Weights of a small class-conditioned image diffusion model.
Model: 32-pixel images, arch dit, norm rmsnorm, activation star_relu, patch size [4, 4], width 256.
Rows from block 2, named by matrix and row number. Rows with one number belong to one neuron. Each number is 128 + 32 x the weight over its row's rms, rounded and kept within 0 to 255. All counts start at 0. Numbers have three digits each. After the name is the row's rms in percent of the matrix's.
# fc1: MLP up (model.blocks.2.mlp.fc1.weight, 1024x256), inputs 0-85
# fc2: MLP down (model.blocks.2.mlp.fc2.weight, 256x1024, transposed), outputs 0-85
fc1.833 054:143181124082115090170126144158152159150129119067103192126100132149109091168103169097172098127165124138140071119104097212169101178174100121173164127100127108133105120072126102116102127141099156085122135143083139050156145145199151128125139067145134097122143085
fc2.833 047:180133112116132121130135124212143132161192152124108109129119056120158120113192077099157131138118085121188097136113152066111148120111152123127131141109174079131095205034092130118162157158152202145127106167155084150092114146073034040107082130136138083126107116
fc1.834 045:119110127130118132091129077106062105123113159140194104142108138144162122113092142108139160127115171131154102135144203163160099137080175127154183174168050096132105163177115109090083105127173121119103073131077155134141133130156136100146117170127097178083113152
fc2.834 039:091127106139146140088120095099199132133126112150120135096145129106137167183086149157161187144114086173117117128104127146098117172050117109122107131140061130142127201091153124112148118203091137150155150140126123106139119104082162000163085080075138102183136136
fc1.835 127:128131118133126118141098173129105171110166076142137134126114123190203048136111127126146132140182111142138150088195120117128128158142116193110126118131095161091251129112131144146099056155127114120153123118113146133154113097140127127137127148168154119133137164
fc2.835 114:093132128114175162139114174112113113083071108182111156128112177119179079123191113121168097114113153149111165107137135178131135140102173135125124131165133193117210133145128131130098057151089175131168124162081134157101135177108156137201110132120129129105158174
fc1.836 108:107081164163134159103106113142127135146112120170118100084096107101154135136097137159099117135128121108146073096132107151181097105128128142105075102131144157130157115117140094048133125100165144107158160102130197097124083144105108130131107097054178090111163053
fc2.836 138:133160123144117145107184136170137128133134111119118060093162148118100167131170156142054126189181065114084117184108115126130104125124095126115085097120129162107122101093108121117152071121070084082116124139188136133096132174159076136120117184156125168113172102
fc1.837 112:139129126120126109138117158173144145126136103132124105126129084114198111101081123025142108156140173131128160146150117103133095132132131115145132128107075109127139117059140132143090197100157110105141138123116110120159151143127133126153130194148103150140137116
fc2.837 100:172121103108123124079125099156152122189086169138118096102090171099189143185200166125104156127132128157065140117104096151137187147169177152146130121106129122115087115133100165127110161128080069160100125176123114095143153129063098148088170103092080180222151109
fc1.838 084:123122118141118146147115121109095139101153097129099124112136136140096122142168146107129098128131106211076133128100094093126149132085131069123147122107139172118100154124068164197052122148158174122097102129139177094113107193063147123118107159139051163111091126
fc2.838 094:134134108175089136114100109109128139124121115126147088142165095092119109118197120141100134115097079062104129116101103147090152166170104136141124125086137168112008104203134183165089102161136126119125152130111153109169142190167118082153122092133108119094103149
fc1.839 090:108130146138088147106205132165178128134117151122201163154141134113106077111123149118145147129167097128099131076148107107132146085121146164110070094153121106089167161098132104082166100146097069158175129111157251140123118080064137126169148046144080207133124137
fc2.839 091:160137139115124123097068190144133159152097155082139113109095110105157100126118093117097101105132121124167109114122078112103135180054116121124164136170101112124131108176100138122121153105101146143131132094112123047139124117181061137091086163088145085147230125
fc1.840 068:094139133138067136143118127102150117115178164086144138116108134077123138143148136106147160102075151119151101144115107130155146131129128198128146179114119178060114085105143084043089040156119169123087105190117161073124172131112084117115096141132137178111115112
fc2.840 071:165134096165105113153165048137148162141148119113133126110056100147121106110066113103155109172100132132066115114035134086177090165085084127153140121124131148080152115121104116042123116165119081115115095124123139072137100078130099058161169127163099163109068117
fc1.841 130:104132125156132136093126147096118159121121102108143144128158095172198160165154172076165135029132086119131086102120196144126162136142102152120158056146124118142148153120159093115162184091104127121135170117106129131092137109092159125114143166136096171080114139
fc2.841 124:098161132143152149059097145151100133146123101122102161108087176099170092148167126167163117196126154140130152158142140092115155143142171138119119119102092168108127105151149115144141103093186196167131118117192164161211162122134152141134015112147128173072127097
fc1.842 124:119136110137100127156130143161125078160125093096169109141088109081181046093111108084144151174172152041115184106214176201101115120146140138131128069134128108094213140138115096081106167141135158130095132151156152076081105147131093127134105182119136127085132138
fc2.842 118:150157077107145151141164203108113209135108132145122125149101178188171121212112089089130126064153150119097101103111159139116140177169109087124081116145132054138177096117126196157105116154079143120116175102112105086187135144143090139195159145124109182121122087
fc1.843 105:149123107105092160147140111125100154126150087159114143111111139125119133113137098124083127170146125150160136068022153093092134100132111109142151131122121144154164120095112095103144068079190125122129143124177119110170060168141091136140142121131134157128172093
fc2.843 107:101155149116117057171143164167118142130066089085080149113114113153129130167152139122115114163166108113059118101144089166143136115197086117143133155128140113142109173124118139173121105157091090155087136142156154093123148133175114196092148092167129148188142143
fc1.844 065:141159116118114159147168104096155101124103145068111138181159155148126140174141175122120119112121099144131118121110082160117139103101168139095090168148111130098116118122202193128195171189160125144081098112084175143143112126170157133110128184118111113128174185
fc2.844 069:129131094138115156119060167109125189153154142157114081106146157186133169135111133139167113000119074151116146185114124127145156104105133129154150117096094118085161129142159189138050156124110165120158152127103126116112123124080100092126158123067146112140062095
fc1.845 087:156097084118128096177095152177195094156165129143109133156086102148128186125060103132107124123138147137058115103091138163154103108128106083112161116126102126121128119144105174107096124152129134113102152133105203117148126160156199120125136087134121173084091178
fc2.845 100:074129146114057173134114149129128079119202158133071109095110109111160156088151161164107089169178141124219086072164148147134122063118168153109138148110105069096124117109157147118099146096132064116173158122171092159142118144108096147128124092067152128086065127
fc1.846 069:180085121113113118135100098136118143113141077106127096147157159123212095143162106154130133098149139061126141122091128152076151118130160079112133158193167131121097103108108114168141114083142127133120133139121142151094087133110147120109127116120033095085084122
fc2.846 057:136145169147114140143080131155138174067150144169143113140076107146162091104125116126114146116159090145091105122157144126072151142126163150166165107108144158076056150141122134154121127169112137192120096120127059141145147136142141006166105139047097138097097150
fc1.847 082:143153132109097163124157102135049113131095121176165140117147098157051082165212130137139162151121092166163117104114115096152138163114149114111111174122145085158091129077159192152106069155077127140120171150111144084143146157116089124180115141116130125175094113
fc2.847 080:133085129088147177173154147119126154137093172136147097098080081124052188165091131121087179133160137181047144088125103128110130130112106126133119176120119097169096152072138169099132099156119120143104153153139128151141147104110101068135143166120085130065143164
fc1.848 122:107150110127127133146122096110139102164145166147142125113172157070114137136122116051091131137192120098163145065130137117110120158122186175142060056142115139172101118089151123163142097093136152139106153138118129141117125147143093132144128146161094099112141117
fc2.848 108:137151114113150106120122136090117223111072121124098132106073061217063132126131139142124147117108153157117126154120153125124095123096138113175164128070151091136157132129162151133179146161046106136098141134160091167073082152092124133170126134132135087068119123
fc1.849 082:133168086155104148092148183154147136147128068116139092126121161110196159062148131132107095132171156142139151084120184203108136123126151119086120129117183090111091197127176113141086079143200133164130140139127172118172102176081113124119110152108153135103121084
fc2.849 085:143100140109130131112134131165051145177090103150145126087154113121193065097171088090134102203150182139149125151143122040183099110168122066086119150143112144088142129117079126157142129112059123147118166149096096166133090082148143094117170114073133113080131073
fc1.850 100:130107122128112152139119128138094134175122129085101117114122139089198127138151151111171170127125147119153080129091096134172163138125112086087154118164164115074176118131144118126098090173116152097119165127136128140128141124033142129104141219172076124156229151
fc2.850 093:145106119108108191127087135154174110106119158148148176137161031185176113129136112144128098138135128136083116159137104159111117160124098121143123156132166169104152125174123142179114082137183123147115160108105107151163160092192115128134133080160072184105176175
fc1.851 096:143116152099113111156171122119112161131112122103108103123142115110175129158136157129109139154079087173103166119144132063151166152105103096129140200176110136063143182157156115116029072094039114114131173075160177119083147106058138135156093190088115131115117129
fc2.851 085:144107164116185155164110090133087122152120113153116119131191124109168160079121127118170109104134081134214103084133125137135120143132121112071138166074056150121170090187109092149130095135080096111125135099092140095226116103144129154141103062207089104168182110
fc1.852 080:149160118104148106179109146091151160104132122104086154140108105085096175116075167122089124089113079151177166104060137118137133169099131168171132134122139129125086139146093127146156203112125098080147172178134136093134107126088159129220127154143087121137115102
fc2.852 097:164077118127111119160090124103159130096137070145085102144110136135096177169133125129076175110095136163064109131149133103093175160163094217180108134088143178156035113167128126190078172134162103124135171142126109077142144118128102109135146144157113138108111095
fc1.853 107:061111142137160154153115093123100143104106186150095142142096076157143211141158129099161122131159073140070143152155125097148136170131161173097148094127092147110111117154154081104125125160157125106089086144131088150154150114096142115166135148152173162172155074
fc2.853 104:155144102128094168089172117179065165153155163093108174106062118104122128158075078155137117117110164128128179110086126162125097135143139201156108141107120135125149154163163112114202143159161145075137090124153104140069086125115112172132127083086163200124046181
fc1.854 058:091150106095125165162134145085146166127063159173123085087116069145164172157162110078140122158134071066187135104126116167148133105133112087140075220160113143160079145134095147157125117116082082190094145131124138119124103039124144125147122134135133141146142142
fc2.854 056:136157117124176138140160163088128126084154149144153161107123152108063139170037120158154184158137134110103113177068140107079145129169114115099145166158178139170163155034106100140102148099171129096116100114096142156177146149125159043142143073101156140141152106
fc1.855 086:131140129130168075162124194106132145113147087155189117115119118106156133104113093111113121156104131092111090104096103096182114171112117141126138130107086120136113211092114129140101129140168131084045078164096192098131102098098146127088131093124124148136115150
fc2.855 096:080126122108095215178140150081146142181132120202127173101092079174144158086137252130179097117130179102143128114137176146131120123122127155124107102144128139105141073088138125133073126134141157149123081149124151135102155143153129120134113191099157171113077088
fc1.856 089:138127152125117179144132069156060109127071134212175154144166161141057202138103138093142167088160127142126086126143113129125177132129183108144102129119125094192091119095131182100125155091098117169145128107157158106110120133163092128173161128136108074123130108
fc2.856 095:118143098112132122109095168108091157145150130169104128128075147128039131144189093111093116166097136129096143094157123136162162128102190096136106122084121118146087142114193114118063229107095068113143125130130083181099106122099113120092102180149117142153147156
fc1.857 119:106123140138116149063090153176098142126156134127152142118166121176065068153169111083105120118162168122120140140042079147138112157152129131146151076101111112078067103065159115152071122112159144098140132126133161107108143126150152132122148083159134130172113096
fc2.857 113:127121125114066071137114128181170105145135142087127130138072070070109118134151119112100165127113142129148113117103124083160104142125115096124087123174118039140116096075132094143180134111074083163123152119101145086078116138132118126127115151142133166068125137
fc1.858 107:144095090170102130112155126103107128098074151166152088116088106149099192129087125101136160117142109121149157125171073137163162050152103123118187054136127063100063102150118161076136109102097110038125183121156119101111190130108121126136157110142131129173143123
fc2.858 124:122147127128114127144124215147097083148163129111125121091165174093131164130188089129125119100123164129125119106148143111166095141153137109116125188125142178119094062119153111143220159135214107112118143137149105160145095106074136164120100164136137124128160165
fc1.859 129:114096130134103147093196105088173151171156093157117018125157092105114166132206118096114092098111144136087072072152164126113172134099149135115116105108124122153089126145145048120191153133096153137157088071163064143132143062109170133149105158161086134132090124
fc2.859 146:080151156146116113102070171153149157089143134129087088118114141119196084158157168133174138083143160148163122106136118138057129152126141151150114162141138030113130148071141130114221143103115179135121136117135169115125139177111124142112140176084147151158119178
fc1.860 106:130115119159054165159127148146114097090110146152193148097110111185137078131143106158204147167135091104183174139087123150113071090094075138129161088145201155095153133101092109115116113132158194153194160147162068172162205086178132128117129124059100055115116132
fc2.860 132:078086136128130077152163124159207159132104141204100096124099143107129105066037081136125125130098134118132191122111119080146030148089117166122067158127076136177150147130168158190153177120217115102138125124127127047085128083091151095150166116157139115121066154
fc1.861 126:128114088143143110127136166168111111146115122062121124133082112164152110137108154181137138202157146093107116078097155099142094104146132146120117124160132096085202096092175110120141197128106140122123174129126125126124161111132117133134137173110093133076078109
fc2.861 117:160133152147120157137102024177151080118124144089122036084180090153164136092123123163151160065114172129114132167133060134133115096115128161095154127068150105143202104125201136071132163113173110115120121133121124118117112191147143136100133125054146151179122119
fc1.862 086:166155117113089126136166160200073115113087095083159143150132098159058161148161123132114144142137158114085087139057107107131108110191141157117175167137078066104085164157103159167132203114118093128115119129139157154147151119087099126087178142170113147119102115
fc2.862 092:150194123110085183139088127167092095141112083083199076143111119088177150165104149138153141120189127113105124107192179144096155080180088135119116148154130125091097083164115097064094150140161065140096145122142144079137111141177106130089154116092207114107108156
fc1.863 130:112137114109158121086097127137148169112180079127150163131144143179133042149165131099128132166114036144096146201067172135128135087106116098102118132102150099117172155101119114149133012135107178121126120119135133139141113074168137125144163082148137113123218129
fc2.863 115:113136145140126113133110168117141103096106146147122165120125071048134103112104139128141141111138148147119160098103124117125175163123187116116144140161156068128196146127151179116109026110139073122095121161131126158144088121167137124068014113117169089164174136
fc1.864 090:120136068154103169106116140172110116128124120184094168123143150111137049146088137116154101128065138110121113118104200164160135135118151129165079119175093138138084146146090198106185141090067167139127157143108149160145168125090096122130106129131139180154209121
fc2.864 114:153124111102108079125119119206116195138135106105118172115160096145166137174159129088160077163128169124116110124120097066136168130165067149110137192132131132067187151142121106147082122150094129172160107140113165113114166181147127167133159139203148093139151121
fc1.865 052:147134056083129157216120108076122210094115132102106065142109132174164084141117126110158097113136139126151148019136157171139096075138096114123100143138117129220096131152103122138158121090063062119126099110130126103096158067117124120163139061136137148158116082
fc2.865 050:135130167107150084134089073145142178115114143094098112139129089088115092092090089107112156077127127135127159139081100092095092102036156094141122140178120088139118117057096149109133111122055122143147140162114151106177160171077165020104161136140145145169171095
fc1.866 159:176121105102141171099127119204091144092133134159075193124089168118088117131115114095153100117125119129141119223125144122148139164139135135152173167078136163126090137096036181145119113100199111087088074125134157127104143127139072125145125118143112221187130090
fc2.866 197:122143119126009133203159103072176132127132133185135143159222138137162120088078175129101112109127200128094153119123131136116099136162116111114085139140183105136131162171139150110175157125123090101141113142125113086140121117133187155129155151174115080108162131
fc1.867 125:105116165173122120139113155127137167120157143128135146134158126178150126156180148176075146128115136131134094170035158130132137151128090141052109205128114134158122119107132195145172100128198132119169171112146130149135110128118145128095108143107121124118165121
fc2.867 117:088109157152128119137130139104108100137144066103109184138106092092173100140080119126162085134138126128153119115196151136075122127116089104177141172086092042150125135110083143127160111115083072099120112134130160212101129109125085149115183137223103135038132113
fc1.868 090:111139154090086120127131175131121143101158118133094109078164177112105092095180133118176109065155112098112121066154107132155196092086196136111101126088186106134123119100122120119145112130049074098096165126078151138102109097169115127129132121116184105181144136
fc2.868 103:121137133137124142102071139155121140121134155104145119086073164161180082086166125164170158164129096167169129180194138125130121139130138140136181116080145144129115115085175152113121137094195208133125128122146076097179115165117099112087136214074147094080150160
fc1.869 117:131149109134156110151067108086161125093044134137106093081108096160125096117081159147174185099108122188075156115097166128123134131116122157126041098161111081110138115094100160138110123122158132119171115115111163099102088149109133125117155128116118112128092086
fc2.869 166:113120150118146067092141157128188172103119113171182113121172135101101168188106208125075181119123143142084138123136108145145151090143178141134094121154211165171181164137137158139174150136211115127136142133096123124144141213183065144163151136195135191114041155
fc1.870 065:187148069093138135101155101194143067092128127146090081153105121122058081191111092128123161130168132157074152117116146119156171154128137125145172100143148188081099111164121146149154153073160156142156140111164152110134153122158111126130188111104112117082113107
fc2.870 062:145149128112231163106123172146156183121123042124139092098150115123104129151097084148054100155105125098165110100155093174116136141090219117140095113132182142093156176152119120186130167142085152159173165113106082106100121184145114040091110121175119184103116182
fc1.871 105:123134147142102136120166112133106129136175143102130081148048131083076112133099100137136167099212110059127089108160194090112115161147104183133155121119134164143142120092132152124097125067143081076099082154147174073116118114139111131126146128136099120132136092
fc2.871 104:091104114131099157121172192102093147111061118150158171059143173125103097151196125110047133114131113096127145143125116164127125120172123132084081154164132130145135069079157179112117175123103179151100159166142114197117145116188134101135171053171132205102148083
fc1.872 123:154124118176104121156135155117097119169180128152134104152125119079113145164098187101124111097255088114138134167139116098131106147148153192111120088147131133244144140114154087151145208095156123134121159125126127124111137152133126123093112088135065154204120160
fc2.872 120:116103142153067116180145137115084144081109161144076143148142130138122137128202109114087123129146178121085117142127176177154120144169167120109109047141113099141102117138089116145070161139126116156105146149072185177100156159107182107128180173139105085168147132
fc1.873 097:141115145124109102156117166135111159170160097132147088085148150156107137133157136232122100107214114128121102146200116180087116132153125111118121098166100136177123108077084130105181114132216130120161152142105144140107099104184117129113116124126171128127139120
fc2.873 093:117091142138125111141101155169162151140133133099135113144093144116128207194088145088146107165115128136165130149084123156037124162082101125110119111084047107153122206135130142166101124112064223165109118130146140125156180143119077149124133172110146040178168136
fc1.874 113:092125151134186122126173064086097064146178124140137120123099137156188141078115130067209135121121153094078103163117168136108131143132108111093155127171074096135101189157142096150151147130155088158111177133090114124121152125132113128185114116079114139143106149
fc2.874 141:124153115127099155137091125158115069077159125090108126094144129189133139105154097150165115114117204124181128111101147120115152128159116131091115188090122173073168101105183142126124151103138132131090123098165075111161102139031045131155162122132112063140093115
fc1.875 080:161104144112152202143129107121092153177149082114143071170123099128095081115109116154155048105118123179094193120129090159143148116142113139138164162148099118107170147100121053131127119146136191089125093145144077129030167143103117123106096153107104163111158189
fc2.875 091:133124135145088116093166148122106122138182103090104157183087125107136113173165065135192148102059167110126138159149096103138113147164092122149055199126088151137104175169132149148150140188170148142083122126166154134174159113101132125108124151129093135048092109
fc1.876 111:145111091115118173119160158136131144136091162088150120132141090132083134088143149078120112146129190113150111081126113099165149142148128145127090114118167152159101113161122183127157156163084101134064145134127176118099117129103125125135143148155136156111191131
fc2.876 124:122151132105140104108147093062105133151102142121124099175108154182135151175104090149184139116159065118095121155155121094149139131164081170136109081160108119134141144137140122152144155087167108128180151108109191187117127122173091067129113083148098147175116149
fc1.877 117:154102121138119129131157121092136163120134097144141150128135100156142105109028131068172150141171019150130121172107199135143108131170131137153121152134129132151118169102139133137137100086080118113112126157139131114139145113071140126113127212130165102100079091
fc2.877 119:131105133110114190084115141138074041138098127119136129082132128127085114183212119112182092119106183134143116069138123105119153146175124136109149157126144116135146171132101142129125090113140170085091120164149146131152143139154123153080136126122139125190135087
fc1.878 071:159138220152128121129128146149155073158141105122154112166123172073074104094168176092103103175125194104147155168151155137089127108102110115090131128122081030083172089195139100129183076121148099136100099101122162134102126144122149130152137124127123176148111110
fc2.878 070:141144135103122155130114123144206106156107091162084161066096146154114105089149168127159102078148141182155105126137113134170088160107171145134146059131135053128163169123174133162104135113119167127132109128159154102162112123050110057148080169122135102106098114
fc1.879 104:140124123135123156139137149138095113066128093124130098091136131151078090106084126098130122153182093154093144122125096192101100168144111092186127103100119180146086121084156162142136131107140102153116152132096130117108140134094071127105153139116138144170132121
fc2.879 102:130191108087113136140128100143081164162101108085128072160099099169168084142233113092130118100081103141128176152114147082101141120175106088121119094174141182157096093165161140109088097106137046089102130141143173123127116147116155119173135101096132132211106110
fc1.880 081:124096189108116099136109109166131128082128161116108187136097090122185147154177144127145128117102130126110113150083155123136136154076086121114152198105160136131093106112132123081125098145097131139161102144197140144158105173110121124134107141167132124130180109
fc2.880 073:151115106173180120147127089132113175134050133148106155167139108123183133091037138101155107153171149141102187114169176146129129085114153184131145112182079175160116152161127120106173095146103099136141089136130096170125083147131167041142088135155125105084105133
fc1.881 124:119133160124116105125110123143108155100098115146114074121151113109107165103166145019113143144163095118200079101173117132138111154138197153124126166123110178116211133080139138142143094172146149120129132108087145098128148107109140128135114135174190096116177123
fc2.881 105:104107168100112138117115182149130152139159139187121136122080220160050149149095134150115091180143130126141146185126147105075136150118140129117076139105091228128219145206164121119160089140111098168091108116110115119135126130103155136057102137123119072148147110
fc1.882 087:150129114142092115141112142093116123133146143107068103168117136115113122165107113116160125098129049106153133135106153168196147136154089134148148102107112071097144081124140116090217118127131194110180127107095119134121057142124136121201119176104141164123097148
fc2.882 111:070112125074088122118121069106124123105125189139123080131160141140151114067145108131112125065147097134147110094138117115082154142101096119115046127125119165132131083093107084144072147131081140149176110174129137076158161154186162127094102175227130123146171085
fc1.883 106:119133155099135125161137144164097188122070111157153039140080130110083092100152103121159117143176172047124126096098124152160098140148141178127124145108151138068140144115179079119158108148050142162130130148086120055138174124166153123160114119113152155143149119
fc2.883 118:096109099157128151155127140137093134104125117110141098139142150132075117112176168101116176120100131141132105167124151130070129127191113130122096117108097171108160128101142119148112132115164125149166121113110065163081128145128136137126149142140165205149130124
fc1.884 111:100133159132106121130138141105120127113110150157163090159088100157216134176134124153141115061086154185107063162091116113122155134191119093114126148100160138084179123068129130132184158093098120089108091121186180150111107128082099122129113190135088093084158119
fc2.884 120:133112155157109122119091109124142114108142130147098189112142083058191129119105136114125101133161130148168168138161175147147099106146101102137069146096183153129135109099142156114048131145084120156121126162107106161165113086112098120066166120176082102141127140
fc1.885 101:114116158123087170111166155204187140119114127139097076116116127142128083140096103143110108065135103113127184155101134123157119200140125072181074136114122150112156159047148118111184122147115107121146113160168210086155129155101148130135083107121085086133131121
fc2.885 112:166092172142124129103087182163141205140123111121118180139156169091131105188149179124114108152097159114171106105152116098168096156194107077124179081132110171131147186139136101128109119123136143147120113110153091189107139158137093094064137149099091098144142142
fc1.886 069:091143144158120132079104145125148116138054178158151119159145156187127091089118153176122171118103120033199128162110144127178115176155090075145110190129135156134179151133095087123155083119127130134120145149089147167121087109159064118177103151120172109064141080
fc2.886 076:147145132135103152132114120162122163115100151148166083124139137090113187140047174116140202108117188132144145148105150115126104107155164128120215129167163122163222182083115112100170139108164173116132148123109177145111096153134123097225172161139110222042063139
fc1.887 055:139126064160072143108139138130131113152173148137098103103177125180140156079117139122113107123143134151128117070056153095180139086106152089144048132161122148143052127100102140142131125183138112160128127133164108102141136146129087104118102162125067184122099137
fc2.887 049:120125120122153109173126126120142087143171129117130100133087091123135086105078080113156122168131132132097105150167157121154051099080149135138123098101128109152101169110083145087130120137148045105108102114107162072181113172121137020149138054106165178106079097
fc1.888 103:126088151122082143167120156114140102143135175084157089058140097195123128123055086125125186110157120111182180127069123149090137127137121136130163142189099131110140104119108126112041085161135145128127148152151098146123125125186085127102138130140113109115110098
fc2.888 091:141152159134131144102147068111130115105144168127151117174102189101092144104233159158136123156148161143134138106102122100087148094120080101123137160095145161110158076065138158141138092110084048163096142130146098174116118114099112132136108109124136110074123127
fc1.889 123:133126114117093150128080145171099098142106160210153125130036158060139123138102160119146126051174154121107151133127096183133147139171103071129174203130110180099069128139160091129206110118095158121131103116172171094119155072152128124160111157147125112098122129
fc2.889 116:160135157168162155129125084138077085041184112103122158127192118157123165157150158118113126093103130124103122125136143086104082123185104105159093145133174124133096098088108096152088120121138050115115117144129125168125112171159072126160219111121187195145125109
fc1.890 114:115161093127074111127158140137148132133133077165156091165195142084180121089164123142143176170134139066132120092158078116173115130165135167173160114121109180196139160118107073148190101059172120131135139110107182105164116173176116131084109104078143193166087163
fc2.890 112:081164146121120127110086122156103133103098123192107086093131177179089060141216139139096168117142138090137162123140125139174136166140107145136166087156145140140130119068154122153093139172149161144140113077153100129104132121118144118141143115095162140187091152
fc1.891 090:126106094169137132065124147103094113121143091160183162121124115045167114089097145172143109144112189131150114128153087105149067102121105182116130032101095115094102134126143093106160123157145133186111153100103161043163127153122135131149126128113121146145126137
fc2.891 087:075141171119194114146152102121145085128075083138140123116112116251209128129157086186132134177132124104129145089118106132173109072099077147128142133183195079096054123127113098106139176091151150132124138087115148113103150106134096145144148154154140150175158111
fc1.892 078:106138097153130117070138154150109156158149150106156114125153096098103190161141144155156109132187129138125109097111162173192144188154173173186100122115101174116051138156151130123108134105164120098127146125126145150063184139130146142093133170198119109090113135
fc2.892 070:134094131124132095121134123050150064124101111124094117120129069193115199118119084107119100174138096152126152089165165127162157121184130106105122154086103197124087143139115086175155107106121099132108121092148132141110109089077218068161132110137097112106129111
fc1.893 115:098159123160131133125126135126144146127101053109126109147087111075240098094139144152123126130120090082182154112142194163123153135114142102157133126138108179118126064149136140169102160132085125134143135144100129096141113087100120126126049170134121132121136099
fc2.893 109:112125135085139102088110171128122168128114108132134159122152227232213132075123125111112132079151138108115126138146125132201151140095151104141087114108114156115079081153183140168148128151180141135106140165131130126118145092113194133178255114119107136146132175
fc1.894 093:120114152126118160132186107116135155070139131153153112065174145152118113080126131159124181112092179132106116078128105158138130077120124165143117162147153161144154125152102135135102052166134110083168116132141137151099135135123120124131131134100158120172153096
fc2.894 102:141090126120063218101117072099068062208124137138105158184127137147157138069135150120109161131153170109104141114142104115158117133078112122130111159119127170102149081180083130111149108097171115077105105137181160115117141130155151192135157142149127053101128130
fc1.895 135:101120150148108147103111128100101154130094098094155108111150134192127175120156163115119124135110168166188117149108080130125140182179123095109107147161108125082166058095119140129117207184120120130156134119107091093128150138136146129123090125106112154101180141
fc2.895 138:176120072119130133100143116140070154124128114133120122148119161107204108120141108132080126128165168132157141134105194142089126095241121107107154137114092164127121104085150112120095200134159096135123113125122094211067126109113145150097131123146116183174105136
fc1.896 088:092154087115117149127132106175170085134095154107092136078130122093107124108124127161162154158126073105102095153151182076136111119178125160156133117101115133086166137125188110224144139175107117123097091085160132125196205175126124124133129157084128142100106143
fc2.896 076:170086096154129110102161136144078167127112044110174180149119101126161136120117134195135144133174130104127121120166074088086177161163112135176120140125092141136160120111177129157129125159102166092153124087154141138144105109167110198109143132124141170174116131
fc1.897 114:145149128144141155106091128125109122185121117147124087150159140120194119123168134085126115227148110050167125124138111131143119133138163141105115106119145123099149118094127147139108026131156089130162146120170088089109133161106107122134151191171124166140146137
fc2.897 100:181122080142093124153145115069121080073183122145156165086068125124158141156158127104123122103151146108114130122091145154126104114184059104149121072144123112121173086131122209148139034134098159148111174134117116103161138100140114134116059121126134154120139174
fc1.898 125:085149162136153118139117117079119127109144143072092118127076100151167147151126159116199060159110073109179122118147124164182170127082160121116149114128090095167111118101156129105148136128197176145048156106069170141120132122091105125121100112104135146150163152
fc2.898 155:121151131104113163161061127099096145174181087121130179073052100117128144123125132149154105165131177129138153142140144101115102163177112164122095158091211137117158183143194180072135183117136131137135134143124144094164151140127101150101150136105135103131066142
fc1.899 074:093172098183077119096096142154086122089168158191144174144090119150025092137116092129149125104168106168152140165094118147172113048132087097134215110144097105156066135121173163173073140102110134122128114135124166135120099132123084131119155163127124127163092118
fc2.899 081:134154140109098147148143114135095087104139164158155116132220131108140126174148148113148145127112139163110158146137123163092122067160111068172078148105125090177090058134171142136124124125137118136155133171167118170099134156161145122139150140168124137138133101
fc1.900 102:109122199138144123103146076115148135106148165199158167158090217107093098098156096112124191137118125099152106080127113105134150154140113159150113147140164086103137108132158157114078091072110112141119144072144076160134181098120083130149132151099061122157161081
fc2.900 112:124124121132107112104204106115175117100121161078092137148156145110155102101122154098173138051100178115134127130106137131118090118154145089140101120179085153145049088145040133084128090150096137122126131141165177058161112145130155163109138105185105094167175080
fc1.901 121:140127125123148159106148140099141120118149111180145084171120164050149155114157154170109141188163192148105109134090083061130123080122161108160136104118124120172219149124144098122161082142125163101136164169110107125133123108169133125146124097106085138132194122
fc2.901 117:135085116129142114118127169141106171118194159171126124130141054185080134078117155150154109089108160151154119119150125145134161133090140128141155123102114114143188170182114158082132092113095045149120085107094147122073165101107126132106114147126154114202152093
fc1.902 115:111116104145151136084106176141137124130165141102173156108132118121166127119078112167150163150128236074113091163128175127112102078142110179119188140103126060151191090075117124129170067159162070088156157147153129142152108131169109125104099087133141156093100096
fc2.902 107:129136149151148138161189112088078106063151133147177146111129201152204148168173120129176135082138168178166127103127138129131134088187099144148084108106109009127152164124072140093080100110115120140141125149163105111125126158109125092092214116135098158105132124
fc1.903 123:148115136092133090181141127123184149114133081143105090102095164129071072140144068214138119111201100204135120079108085082108119134171122144099137139149106161085134116115106162120073151124145146104109166151113082159105091176113154138139126118163124150121146062
fc2.903 113:125156131104093111163117136153182066110129168119082116108094000081163135127065123123129120130099141089134155101090119192079132120103129119134101144138145212134106089159148162081117156133113136157124114145142147149110121169128144105174196183091119129099175092
fc1.904 084:090157109158112134164110087115097133087119142106079135120100109102061205126175147161157129126200085185159128119131132164067190150166118172157126187149134159158151098098140093125125141144149104133123175120156039128114124110116157128089162131108113167127090118
fc2.904 080:161141127124140158108092077120095090114174134071125117167111128181049149131194142162105136100114077088093144125147112115072117098142089074128101147099108189140080157121181179127116131106182155122121121093104088152139138141094194104102103161081150090110134110
fc1.905 112:103163129121125122174137157073120100106127104109126123105134092114166128097088115100141112097130069060156141177154139146143131123115113161163195129145139185162142148097102160124113152122092146097152153139096128088122109126125111132117173153096130119142144113
fc2.905 123:073145124123148160105122108175092150105171135140144129123137144149154090157179134104141106139092214088158126125079154111185166092204171157115147154099136098120135137130103114123145088105152181151121142119121098169161166130124140145140100129112120166107132159
fc1.906 107:145155092126140136136080130087143127112106153112105102125106151074145038106167152135152135131222065153127165137108054157117129139136153144177108049115141122134207099064158140168124117108128090109126131117124116150125148121071135129089140142144113111132178117
fc2.906 106:170130155148197106119132182168061097093162111170163147089158123196159088103172107103159125130128114145147105145160162144119115153107161181120135126141140164078161123138125182131093129153119212140121112107146180122119097107084151108183072108144123114141115085
fc1.907 048:065118160155144119095089103076150120117151093167119166155119132122116114165088159149185104204078148121206101174089135155139176149164136167107132168121138104175151155101130158157102082161127181128106042088130088096097128122145133103146155205107137177094122101
fc2.907 040:117101126106138186137134084142149142168115112131116093122146124178077139181123178108159129124105114085055191144120157046149152071123126079100067107144147123195125096097136101108065066136067133110157118130149153110121138133070167060090161125112148117067158156